A small spectrogram enhancement model, trained from scratch.
Model: 1.34M parameters, log mel input, norm batchnorm, activation silu, widths [48, 96, 96, 96].
Training: muon at rate 0.0092, 10000 steps, batches of 64.
Rows from block 11 of a small spectrogram enhancement model, named by matrix and row number. Rows with one number belong to one channel. Each number is 128 + 32 x the weight over its row's rms, rounded and kept within 0 to 255. All counts start at 0. After the name is the row's rms in percent of the matrix's.
After each channel's rows are labels from the 100 clips, of 14976, where the channel reaches its highest value: "band" is the frequency band that holds the peak. Only what is clearly more common there than usual is listed. The data: struck, bounced, scraped and rolled objects made by modal synthesis. In brackets: how many of the 100.
# convs1: first pointwise conv (model.decb.1.1.convs.1.weight, 96x96x1x1), inputs 0-95
# convs3: second pointwise conv (model.decb.1.1.convs.3.weight, 96x96x1x1, transposed), outputs 0-95

convs1.64 108 [128 122  91 105  49 118 138 107  45 131 108 140 125 134 146 144 113 136 160 253 151 140 105  80  96 125 105 108 114 153 122 165 113 181 123 132 131  90 112 119 179  53 132 112 108 102 171 117 154 146 217  91  91 140 126 121 137 129 127 181  89 147 146 108  91 104 104  98 162 150 182 121 142 122 143 114  93 120 152 156 167 122 118 111 108 120 110 113 127 134 170  49 149 114 151 127]
convs3.64 107 [ 89  91 150 115 167  64 153 105 109 143 120  85 131 133 103 134 195 133  70 153  89 162 143 109 111 106 146  91 117 156 116  53 193 135 184 101  92 128 124 141 149 102 139 132  99  83 122 183 118  97 129  85 153 178 115  84 131 115 120 105  95 150 126 100  89 155  97 127  77 110 113 151  89 105 164  34 130 109 138 127 202 101  88 156 127 151 139 158 184 142 136  96  91 127 143 136]
band: 250 to 500 Hz (100)

convs1.94 099 [101  84  92 155  64 151 127  73  93 122 102  50  54 128 101 133 120 132 131 145 111 124  94 120  90 154 116  59 115 104 142 132 111 169 109 167 136 124 180 100 132  90 130 154 107 158 167  58 143 104 138 121  84 124 124 102 141 115 137  24 152  75 140 106 151 185 182 131 146 124 117 119 101 125 129 130 200 162 116 105 128 117 123 101  89 109 120 132 137 121 143  79  72 162 107 142]
convs3.94 094 [149 123 164 175 156 164 121 104 172 114 148 174  96 120 148 163 124 145 125 121 122 150  69  50 143 109  85 181 101 159  76  95  68  94 153 115 187 121 136  65 110 120 131 160 159  95  72 188  71 107 111 169 138 131  78  99 101 161 167 140  90 105  85 165 107 100 146 122 134 157  98 137  99 101 124 143 165 148 129  91 153 140 116 106 157 116  97 132 116 126  76 122 186 106  67 122]
band: 250 to 500 Hz (31)

convs1.16 097 [ 98  90 156 132 121 132  91  72  64 142  94 150  98 134 116 141 112  69 149 137 123 124 130 118 108 160 102 121  93 193 139   7 131 117 103 130 101 131 148 151 126  99 145 106 137 114 106 133 156 123 166 151 154 130 128 129 112 125 148  97 156  84 170 136 136 190 140 134 127 132 191 152 166 181 126 146  94 133  91 116 119 108 193 181  82 122 216 130 123  78 135 136  63 167 112 123]
convs3.16 095 [124 155 148 142 106 130 141 117 170 151  80 163  49  89  70  63 123 172 136  52 144 159  96 166 155 146  90 150 156 145 131  61 138 153 110 153  83 151 147  81 139 163 122 107 148 120 122 112 114 135 139  88 121  60 138 128 162 145 118 148 150 132 136 153  95 184 130 116  65 128 118  98  93  86 152  88 111  98 133 145 118 150 135 108 133  85 143  49  91 148 131 105 187  68 104 147]
band: 1000 to 2000 Hz (47)

convs1.85 116 [117  75 128 178 157 121 136  97 118  87 134 154  98 134 166 151 103 131 133  74 128 165 191 189 106 174  74 133 134 105 169 197 102 160 181 120 132 139 112 115 108 102 147 118 117 118 108 144  95 158  63 168 121 101 123 186 129 119  77 204 162 145 153 104 122 158 138 112 145 142 130 129 171 100 106 150 129 145 114 170 202 114 135 141 130 103 109 144 125  69 135 116  70 128 123  39]
convs3.85 108 [132 114  71 139  83 173 163 165 122 163 175 107  87  98 104 155 127 172 127  64 107 130 104 104 131 116 119 178 132 148 149 164 160 130 173 137 175  97 109 118 166 138 116  53 132  94 138 102 103 165 170 164 146 171  63 186  68 125 129  71  89 137 150 165 109 157 132 152  77 158 143 118  94 133 147  86 109 155 101 107 146 114 119 119  97 164 151  86 106 136 145 114  59 182 115  89]
band: 500 to 1000 Hz (47); 1000 to 2000 Hz (44)

convs1.4 088 [111 145 121 116 140  77 173 137 170 127 134 121 142 206  88 168 131 151 104  66 174 151  95 113 192 118 147 163 179 105 153 131 131 119 139 132 201  93 178 126 159 152 118 124  90 122  89 191 125 142 106 105 145 132 111 125 188 147 217 103 155 140 175 128  64 113  91  75 159  75 142 118 158 157 147  91 101 133 118 130 108 105 140 121 130  92 176 116 113 157 148 138  88 143 141  77]
convs3.4 102 [127 129 167 138 188 195 122 137 138 170 190 157 110 173  36 124 131  85 107 102  70 134 149 124 114 104 103  89  86  79 133 152 181  92 128 135 163 136 110 157 156 134 147  92  81 135 137 102 154 136 125  88 146  70 124 106 151 127 128 131 131 114 123  98 157 120 107  95 100 123 121  83 174 103  97 195 122  64 147 102 178 129  89 110 149 153 150 138 193 177 144 103 162  99  87 147]
band: 250 to 500 Hz (33)

convs1.3 103 [166 155 142  54 138 120 170 150 121  95 149 129  87  74 135  96 133 124 121  55 147  96 145 156 129 107 144 147 141 155 110 170 107 107 109 117 134 150  94  85  79 149 105  93 125 121 105 170  94 143 163 130 136 131 151 117 141 114 131  88 163  72 144 179 107 144 110 111 137 144 112 129 122  99 156 202 117 136 101 112 194 137 120  46 128  79  98 136 124 109  17 122  60 142  88  99]
convs3.3 096 [139 110  90 115 139 105  83 149 131 148 144 131 100 130 116 136  82 109 125 168 145 106 181  98 114 144 103 169 118  71 128 140 138 153 123 151  89 135 147  94 147 102 155 119 129  63 139 195 104 117 111 117  43 130 135 166 170 141  85  92  55 129 125 153 137 141 151  99 101 190  99 123  78 164 175 202 114  76 164 177 172 119 102 127 170 141 141 141 177  96 172 134 125 110  66 164]
band: 0 to 250 Hz (40)

convs1.26 107 [164 153 157  90  91  60  84 150 156 112 144 133 133  48 101 119 171 175  76 117 120 114  75 131 151 105 137  64 109 138 155 109  78  98 125 141 152  92 124 174 141 163  68 162 103 139 167 148  68 181 142 134 139 112  79 133 130 139 113 133 124 122 130 110  82 121 189 120 165 137 111 135  96 196 125 113 166 142 156  92 115 149 125 173 147  94 171 117 118 198  88 126 146 148  76 139]
convs3.26 092 [156  63 153 149 132 153  68  56 108 114 121 158  77 149 164 143 167 134  76 118 121 143 190 162 150 139 144  59 162 143 138 141 101 115 139 114 121 128 103 147 146 133 151 189 124 107 110  69 201 159 140 139 142 114  81 143 180 155 122 170 129  48  96 159 122 177 150  71 104 116 110 114  85 160 128 138 156 114 110 148 134  71 159 112 146  82 122 130 123 116 101 158 130 161  69 127]
band: 500 to 1000 Hz (44)

convs1.59 095 [138  88 199 136 145 101 133 131  98 148 131 143 123 121 117 161 119 143 132 150 114 121 165 155 135 127  93  79 144 108  92 101 107 130 105 192 225 116 129  54 109 192 121 133  85 113  89 158 144 128 102 123 111 123 159 113 150 129 121 189 150 123 167 166 155 134 111 141 134 139  84 125 113 152 111  12 134 129 128 133  56  39 165 162 143 139 119 112 154 108 124 116 171 159 143 123]
convs3.59 080 [101  67 168  75 159 156  99 150  87 154 136 142 197 144  90 154 137 131 147  68 181 127 169 111 137 143 154 145 160 120 185 174 160 119 166 112 101 192  97 151 133 134 104 126 127 136  99 148 129 108 117 102 129  95 111 114 168 101 103 153 121 117 149 162 113 112  58 106 140 117 176  99 101  71 118 105 211  96 102 113 188 111 149 101 175 179 151 134 146 175  90 101  76 135 109 125]
band: 500 to 1000 Hz (43)

convs1.72 098 [117 137  52 138  71 120 133 135  97 113 213 138 130 103  88 125 136 132 122 186 144 129 183  87 130 142 169 128 130 126  80 176  68 146 122 123 120 155 177 141 120 134 184 127  92 117 112 143 125 125 140 117 104  95 116 103 161 131  29 130 109 127  63 139  71 123 131 168 149  96  75  92 126 128 178 103 194 121 141 183 151 148 143 163 134  90 165  98  91  77 119 117 121 122 106 120]
convs3.72 095 [118 109 137  94  65 137 117 125 106 191 116 204 135  98 118 104 123 148 141  91  93 142 192 139 118 123  76 166 149 126  73 115 137 135 163 120 180 187 115 148  33 130 173 123 137 195  80  85 135 137 116 174 166 129 137 102 142  91 140 101 105  75 118  98 153 126 129 217 127 124 112 158 152 145 134 119  68 169 104 102 116 139 139 115 103  90 112  89 109 142 141 114 141 173 105 115]
band: 250 to 500 Hz (35)

convs1.43 127 [147 118  99 128 114  46 164  65  61 143 144  98 134 107 124 117 115 162 155 239 146 103  81 116  72 165  97 171 102 128 105 119 172 100 114 129 121 117  90 142  90  94 117 119  83 176 155 174 154 126 173 111  91 131  93  96 151 147 159 114 137 114 124 141 106 129  85 120 125 101 139 116 129  88 179 119 156 172 103 147 141 124 106  96 171 159 130  44 148 146 131  84 109 132 162  93]
convs3.43 091 [112 170 136 163 154 137 137 129 197 138 118 131 147 113 129 120 141 182  16  87 167 144 111 118 145 174 102 100 138 164 106  93  76 138 132 106 156 120 149 102 174 125 126 136 179 122 151 174 115 183 128 149 151 137 138 121 125 143 174 167 131 155 133 163 127  95 192  57 103 107 119 149 110 125 158 157 121 136 155  49 188  90 106 136 156 153 133 116 154  89 174  94 170 107 160 177]
band: 250 to 500 Hz (82)

convs1.82 118 [ 59  74 154  98  89 105 146 157 102 166 155 187 120 124  93 124 111 147 154  75 157  71 188 130  41  86 131  99 156 128 114 147 134 183 126 129 126  41  85  97 129 162 115 182 162 100 169 114 113 147 131 136 121 211 158  82  95 140 146  90 125 127 148 140 124 137 126 120 153 125 144 140 120 163  47 133 113 116 123 112  98 111 118 100 126 127 106 133  90 180 175 136 120 149 121 123]
convs3.82 117 [126 113 126 164 131 170 148 119 156 112  83 111 124 148 218 165 127 112  81 144 136 233 129  71 156 103  87  99 167 182  74  97 182 120 132 121 105 106 127 108 124 144 116 151 159 111 107 138 147 121 152 128 149 131 187 118 129 176 132 141 155 163 165 158  82 144 119 165 135 191 154 129 118 109 189  96 142 125 120 180 121 131 122 132 141  98 134 153 103 107  66 216 108  90 117 118]
band: 0 to 250 Hz (41)

convs1.18 089 [130  85 139 134 134  77 139 131 128 100 126 159  91 102 104 104 159 150 136 149 147 131 171 110 149 129 134  72 150 146 124 130 119 133  96 177 138 122 142 103  76 199 154 154 112 116 114 140  97 154  80 130 124 162  97 148  95  86 120 140 150 118 141  78 131 142 179 144 157 107 133  96  94 172  94   0  84 106  81 102  55  59 104 117 131  62 131 118 131 131 106 115 137 148 134 104]
convs3.18 113 [133 135 181  98 133 139 155 163 126 112 135 142  99 164  90  80 221  95 177 132 101  94 132 160 112 141 152 108 162 132 199 110  99 151 143 138 139 132 129  88 152 162 114  91 143 127 113  98 125 134 115  73 163 100 177 169 105  89  70  78 118 117 157 169 127 108  86 129 140 128 180 134 136  56  91 142  79  81  70 128 104  98 123 178  98 106 111 136 184 136 126 121  89 157  83  87]
band: 500 to 1000 Hz (34); 0 to 250 Hz (33)

convs1.6 100 [127  99 164 125 132 114  88  99 183 117 149 146 169  54 165 113 152  73  66 148 144 149  85 154 130 149 158 116 150 103 170 132 158 134 164  70 160  77 181 167 154 152 108  98 151 117 138 134 183 190 158 135  59 154  82 117 160 158 115 140 155 149 110 121 124 154 176 152 140  99 144 122 121 144 136 156 163  81  79 111  35 152 146  83 115 116 132 115 152 166 117 104 162 126 162 131]
convs3.6 091 [136 132 132 110  95 168 116 152 112 161 118  89 138 125 119 148  97 160 138  69 134 139 133  52 165  89 175 121 116 165 138 148  80 122 154 152 116 175 111  87 119 104 121 115  96  86 169 145 131 183 138 167 115  80  93 115 121  97 187 133  95 136 112 157  72 129  97 100 107 209 194 131 102 140 106 103 219 134 163 155 131 219 178 109 121 163 125 143 102 125 132 134 148 117 110  98]
band: 500 to 1000 Hz (53)

convs1.37 112 [143 152  98 137 169 145 167 111 135 123 178 149  80 136 169 170 125 169 126 140 116 178  32 161 103 152 186 145 102 130 135 108 119 164 129 108 138 142 121 153 146 153 105 126  62 119 143 134 128 129  67 187  93 160 117 157 169 157  27 152  87 142 141 115 159 157 102 115 134 104 133 143 154 121 158 164 109 147 113 137 212 114 160 128 105  96  65 146 125 131 126 115 146 186 106  83]
convs3.37 108 [157 149 116 135 144 147 136 135 115 145 141 117  76 155 184 164 149 116 134 158 127  63  93 186 100 134  68 137 150 113  76 104 126 194 115 113 130 175 126 128 131 146 210 159 127  94 114 191 130 132 138 111 122  77 128  69  96 130  82 153  90  91 193 157 156 164 179  95 130 135  93 124 127 152  87 129 125 179 138  57  72 144 137 134 114 131 146  85 111 173 108 179 129 157  98 140]
band: 1000 to 2000 Hz (42); 500 to 1000 Hz (32)

convs1.71 100 [157 108 115 159 142 108 150  93 165 156  56 123  62 131  99 108 143 108 127  48 140 155 143 146 142 118 106  75 152 111  87 160 123 154 108 117 128 163 149 127 144 150 176 148 107 132 146 135 102 150 146 109 160  97 206 161 132 196 129 137 126 102 142 108  97 167 128 147 145 135 122 123 121 108 116 186 171 110  83 136  92 134 108 126 158  75  76 149  76  87 123  97  99  24  91  82]
convs3.71 096 [114 136 110 194 148 133  93 119 139  81 168 140 122 117 137 182 135 165  53  79 104 124 173 171 100 144 146 124 163  78 113 144 124 144 163 127 146 120 119  85 122 156 104 162 107 137 143 149 106  89 134 138 135 120 144 188 152  76 116 135 179  43 122  92 106  58  94 203 121 141 131 124 157 170 126 154 100  99 127 100 159 162 152 135 112 111 149 153  68 113 140  94 206 150 133 175]
band: 1000 to 2000 Hz (51)

convs1.63 107 [ 83  90 182 131 104   0  94 124 143  98 163 104 117  40 122  91  97 118 106 111 101 105 166 165 126  85 100 148 148 119 128 109 137 157 128 164 100 129  66 157 139 155  96 124 139 121 151 105 109 154 166 110  82 159 107 150 115 145  96 197 132 118 163 142 120 175 120  91 117 108 124  74 151 174 100 132  70 109 134  83 120 178  93 139 129  97 118 144 127 124 134 160 111  87 130 116]
convs3.63 110 [154  81 139 142 129 134 111 122 107 130 165 128 124 100 143 113 122 126 144 132 150 128 135 127 101  86  95  94 158 164  90 111 140 116  83  94 144 145  69 175 143 156 106  62 105 132 112 119 198  86  82 119 199 141 152 149 136  89 115 118 145 180 119 121 128 117 162  83  59  86 156 110 108 152  79  69 144 112  77 135 177 161 125 101  63  86  59  99  91 140  98 150  66 102 131  92]
band: 0 to 250 Hz (65)

convs1.73 100 [ 90 151  78 120 140 123 178 191 149 187 125  60 139 120 232 149 220 169 133 125  84 129 118 124 168 150 152 114 126 127 106 117 106  47 116 104  99 166 132 123 130 166 141 147 141 148 152 101 100 142 152 142 127 127 135 114 148 121 102 178 158 137 157 128 107  90 184 124  93 168  85 120 126 116 101 135  84 129 131 133 116 119 158 126  93 140 102 173 140 130  56 170 137  63 155 137]
convs3.73 084 [120 149  76 141 125 188 151 103 115 105  99 124 142 120 100 134 150 122 151 137 155 146 180 122 205 125 115 121 167  74  67 140 127 185 102  91 126 177 181 175 114 120 136 160 108 160 117 122 161 181 123 148 117 132 139 125  62 121 184 171  89 141 127 132 165 111  99 145 103 108 123 124 184 154 108 164 128 157 120 217 201 112 142 127  96 196 130 143 123 187 103 133 152 104  90 119]
band: 4000 to 8000 Hz (66)

convs1.66 095 [125 134 149 131 115 183 152 101 160 171 118 124 123 169 103 135 120 133 104 146 135  98  95 132 136 130 101 127 124 112 154 134 124 140  68 186 151  91 157 145 116 139 109  97 107 126  24 105 134  85 149  98 217  95 141  69 131 149 133 129 106 126 110  86 144 150 183 153 131  66 128 168 107 131 171 101 149 166 132 170 104  40 131 121 120 160  64 175 132 118 110 100 152 148 160 201]
convs3.66 073 [136 144 151  91 123 223 137 100 136  91 179 132 182 124 158  92 133 131 101 178 159 176 116 118 134 114 123 107 145 125 108 149 205 132 156 162 116 167 123 144 124  94 135 136 139 112  66 126 135  78 190 136 170 148 127 130 150 182 126  69 140 117 130 144 113 109 148 214  95 161 100 164 126 142  87 144  84 203 139 163 133 129 158 135 158 141 158 136 148 197 115 153 189 131 144 117]
band: 500 to 1000 Hz (59)

convs1.50 092 [112 161 133 128 141 103 203 104 152 153 148  80  95 123 109 142 123 135 166  99  96 145 145 131 110 118 191 130 134 111 126 140 128 184 177  81 113  89 174 125 133 185  89  96 234 153 179 123 164 122 171 133 157 136 129 150 142 175  84 101 154  91 151 133 113 140 117 202  69 106 134 110  55 132 105 126 129 192  97 119 127 115 131 118 126 152 177 150 118 195 113 154 114 145 114 110]
convs3.50 109 [137 106 197 153 155  99 144 191 108 100 131 147 136 171  93 114 147 115 126 140 138 138 129  99 100 150 187 122 153 127  61 107 133 206 146 175 140 130 173 139 137 158  90  96  88 181 128 122 136  64 172 101 171 153 119 115 125 137 160 152 133 138 116 101 159  78 196 159 137 128 122  64 154 102 121 155 107 161 120 122 108 140 125 119 180  80 173 206 113 137 130 198 122 137 158  89]
band: 2000 to 4000 Hz (56)

convs1.48 096 [167  65  97 154 129 151 118 110 204 107  86 155 159 111 122 128 102 116 150 127 120 136  94 103 127  79  96  90  93 117 115 116  94 198 127 120 117  35 158 135 113 161 118 155  63 161 181 134 173 111 138 136 150 171 167  84 119 143 161  31 135 128 112 128  87 136 145  50 146 204 150 119 146 105 153  97 132 161 116 138 126 133 136 149 135 164 147 144 128  91 157 121  90 124 124 136]
convs3.48 102 [ 94  91 125 108 154 115 152 147 146 113  67 104 123 123 106 139 158 186 112 132 141 124 121 112  65  86  66 120 153  93 149 105 146 145  89 139 117 133  74 116 130  77 141 109 132  98 118  89  99  86 130 164 136  88 112 132 126 112 142 164 154 109 224 161  72  89  77 108 155 202 167 159  95 118 126 207 111 127 125 127  97 102 132 121 112 167 115  67 103  89  85  92 189 145 136 124]
band: 1000 to 2000 Hz (39)

convs1.39 094 [116 115 110 132 164 169 122 147 122 157 114 176 117 193 109 141 145 133 144  89 148 133 107 140 136 103 140 150 100 136 183 152 118 110 116 124 115 110  95 164 142 116 105 107 121 150 110 132 155 158 167 179 153 179  65 110  27  68 119 126 134 155  85 121 107 162 147 115 101  92 194 144 166 127 178  95  86  99  90 140  90  68 128 124 147  87 167 195 148 130  66 152 133 143  82 185]
convs3.39 094 [118 136 187 162  91  99 135 150 135 142 180 100 193 123  82  84 152 122 133  73  75 117 107 119 161 100 142 125 113 131 163 132 135 134  98 126 146 157 164 191 103 121 129 157  90  80 125  81 182  81 120 137  77 112 137 133  57 127 137  90 136 102 152 119 130 116 130 136 135 116 123 145  43  57 127  89  97 112 133 113 139 103 110 152 119  66 208 159 112 179  97 100 116  92 169 112]
band: 0 to 250 Hz (59)

convs1.80 082 [ 68 154 107 129 103 130 144  78 139 115 151 136 100 111 130  98 162 136 135  36 151 105 113 125 127 148 142 142 155 126 122 116 146 109  91  99  84  90 178 125 138 187 128 105 121 120 154 162 121 119  90 187 159 126 114  84  39 100 183  40 148 112 112 163 169 116 127  84 115  97 141 171 107 181 162 150 141 135 115 150 143 118 140 139 115 159 142 154 147 124 115 184  22 138 140 117]
convs3.80 112 [144 156 128 198 132  83  93  94 116 148 143 162 140 128 144 152 108 131 159 118  82 144 122 162 133  98 131 121 158 115 109 156 153 171 114 147  99  47  70 137 103  78 150 152  70 122 105 122 138 139 108 148 143 125 120 130  70 160 121 111 177  14 149 101 112 124 127 199 164 161 135 143  87 100  96 148 143 112 171 170 117 177  69 163 111 157 133 134  62 102 121 126 130 160  89 115]
band: 2000 to 4000 Hz (68)

convs1.57 092 [182 140 171  84 131  86 149 156  79 119  72 109  97 123 162  99 176 163 148 134 126 131 104 131 135 167 164 132 146 187 101 164 111 116 117 100 104  84 145 140 100 110 134  77 195  84 135  87  89  72  89 153 102 181 163 138 157 164 164 167 169 166  78 131 160 105  90 163  81 138  85 136 124 154 114 126 148  69 112 103 111 110 114 111  95 135 100 112 183 148 119  84  69 160 104 122]
convs3.57 111 [136 132 166  98 123  96 147  78 116 143 116 135 156 153 115 179 173 128  88 126 112 133 105 128 147 152 116 124 111 121 149 122 131 208 173 115 108 178  99  55 130 134  62 133 135 159 116 196 132  92 124 163 129  62 113 139 139  91 151 133 136  78 125 147 136 160  46 147 139 108  67 104 153  80 167  88 105 171 155 146 188  59  94 154 127  92 110 108  79 133 178 110 131 115 123 156]
band: 2000 to 4000 Hz (56)

convs1.22 091 [117 161 132  77  97 152  28 130 130 145 150 185 113 173  94 157 161 151 107 150  94 138 117 109 128 138 188 144 152 134  72 199 119 104 111 138 123 168 108 156 108 146 114 128 109 117 163 150 113 167 145 136 143  93  71 129 143  70 125 139 109 126 121  96 112 162 113 156 153  99 134 102   1 155 168 135 199 137 117 179 147 112 135 129 100 159 135 127 158 165 171 145 149 115 124 133]
convs3.22 109 [106 146 126 135 122 195  44 166 144 104 105 167 125 101 150 107 104 174 113 172 143 157  96 142 192 125 117  91 134 146 181 163 120 141 110 127 132  95 106 101 143  98 137 173  92 121 130 143 119 147 109 161  98 109  35 150 165 150 146 155  70 140  70 148 127  84  67  95 103 172 127 136 105 128 172 164  52 135 133 182  69 104 161 152 130 102 135 152 121 108 164 143 126 121 152  99]
band: 1000 to 2000 Hz (51)

convs1.31 089 [ 99  66 146 119 118 165 134  65 124 145 112 106 123 152  96 195 137 141  85 100 120 131 135 103 154  82 103  58 115  97  87 140 116 112 113 100 120  80 169 131 146 120  86 113 152 116 172 164 153 168  86 116  81 167 104 126 139  85  83 141  99 123 122 134  83  97 132 108 130 140 217 102  67 167 136 147 211 121 113 103 162 189 122 148 141 101  94 143 171  83 171 133 123 164 125 108]
convs3.31 101 [170 167 117  80 100 140 156 104 160 135 156 113 133  95 138 139 126  67  87 164 135 197 194 123 130  98 123 159 183 115 160 185 116 140  97 168 131 147 129 133 133 160 116 146  74 137  96 169 140  82 113 103  59 134 101 124 136 124 100 141 143 127 119 130 162 146 150 141 163 163 118 198  95 127  84 104 110 109 118  94 142 220 111 191  83  65 155 143 110 122  93 152 114 142 145  71]
band: 4000 to 8000 Hz (62)

convs1.46 099 [140  87 105 162 104 103 133 146 177 148 152 148 126  15 165 139 108 213 117  85 113 103 193 160 113 140 133 108 108 182 189 117 151 139 161 127 138 133 146  93 141  89 113 132 110 114 102 125  84 120  88 120 138 144  82  95  85  92 102 105 117 118 132 122 138 103 113  79 123 112 147 109 129 145 133 131 105  94 113  87 112 146 209 104  99 157  66 127 108  85 156 105  50  97 138  96]
convs3.46 093 [118 111 148 113 135  99 175 137 104 103 144 182 163 113  88 110  70 149 153 125  97  79 193 122 150 150 114 155 188 161 161 117  99 117 104 110 113 103 104 182 136 107 164  96 153  86 161 218 158 155 145 122 146 185 103 149 108  87 141 143 166 112  90 141 157  55 162 108 119 113 116 145 116 140 159 135  99 138 172 172 170 136  99 145  88 120  82 127  40 156 115 150 182 133 140 134]
band: 0 to 250 Hz (37); 250 to 500 Hz (32)

convs1.32 095 [126  81 119 144 132 164 157  53 123 153 163 128 135  95 156  77 187 118 135 198 124 144 155 122 174  96 131 136 144 128 111 112 145 100 136 140 200 107 112 151 126 111 101 108 102 117 174  44 115  90 130  99 132 131  79 113 120 165 142 172 175 148 138 153 106 132 123  84 143 170 125 180 128 186 144 148  63  81 128 134 115 115 140 165 140 157 132  34 114 124 195  91 136 144 125  93]
convs3.32 085 [110 107 139 131  80  67 120 131 142 105 112 165  84 163 162 163 167 110 110 102 118 141  66 128  94  77 113 164 131 130 171  91 165  75 155 116 123 121  98 130 125  72  87 152 145 173 124 115  81 117 101  72 168 133 189 182 108 178 145 163 146  97 132 123 199 153 110 127 172 108  77 117  99 121 131 159 193 149 119 173 121  89 148 173 166 158 136  94 120  72 120 173 123 129  99 150]
band: 0 to 250 Hz (55)

convs1.83 105 [ 95 124 162 130  87 161  97  86 106 170 108 107 106 118 122 116 139 108 142 141 109 144 142 123 168  71 152  97 131 126 161 142 119 118 181 113 134 102 146 127 154 122 127  95 181  93 130  95 183 132 126 125 134 141  10 138 140 145 113 132 170 125 120  91 123 113 152 147 112 182 146 125 121  88 129 132 174  90  94 130  88 100 142 113 150 137 181 201 143   5  55 130 134 124  92 115]
convs3.83 099 [150 158 136 137 177 116 196  96 163 143 131 166 118 155 141 137 102  99 108 122  92 179 168 117 175 127 122 126 150  99 141 148  77  55  74 164 213 177 168 142  73 102 124  94  60 126 152 174 107 152 124 106 100 124 101 136 151 111  94 129 130 126 106  85 139  77  78 135 130  98 106  79 101  93 143 145  85 176  83 120 113 123 130  93 174 110 152 126 111 135 154 165 114 167 104 179]
band: 1000 to 2000 Hz (41)

convs1.75 096 [129  83 143 148 158  86 109 116 136 152 109 141  67 139 140 120 142 113 101  84 139 161 118 105 150 109 134  89 114  80 151  52  86 108 120 136  96  76 122 215 104 132 120 115 119  88 154 125 102 138 161 148 116 165 129 146 150 136 144 140  96 123 119 112 103 151 137 130 186 135 159 128  78  70 192 170  97 174 135 129 142 166 116 104  45  48 107 155 137  37 119 124 147 120 101  93]
convs3.75 094 [149 152 116 111 126 143 140  92 141 124  91 119  99 188  61  76 158 121 119 133 142 132 152  78 125 159 143 101 177 108 105  91 114 156 115 117 138  55 135 116 150 150  88 120 101 177  89 155 116 154  76  73 125 215  89 142 124  82 194 159 202 117 119  95  99 120 162 113 124 121 143 122 127  82 131  83 115 123 171 132 109  94 146 139 168 142  75 127 116 165 120  95  57 100 109  89]
band: 500 to 1000 Hz (42)

convs1.74 088 [104 120 116 161 149 123 116  82 127 117 130 135 210 155 118 164 138 131 104  96 132 128 134 148 160 115  94 168 121  93 124 195 117 134 178  84 148 171  97 134 163 139 101  71  81  94  57 155 170 175 211 150 142 163 126 105  90  98 124 152  86 187 163  82 111 151 134 125 142 103 130 127 143 147 162 136 125  81  85 185 175 119 129  96 208 133 127 155 133 134 113 130 185 112 139 140]
convs3.74 108 [127 146 134 113 158 134 135 159 167 117 131  74 155  54 122 111 105 116 183 209 121 129 137 152  70 144 140 163 119  81 148 113 124  84 142 160 117 141  93 148  92 137 123 116  84 161 147 140  98  84 131 114  59 155 132 172 161 116  95 138 137 164 124  86 135 119 136 142 108 148 109 116 224 101 132  86 114 155  68 129 185 118  69 159  77  98  91  86 153 172 104 156 137  78 105 145]
band: 500 to 1000 Hz (35)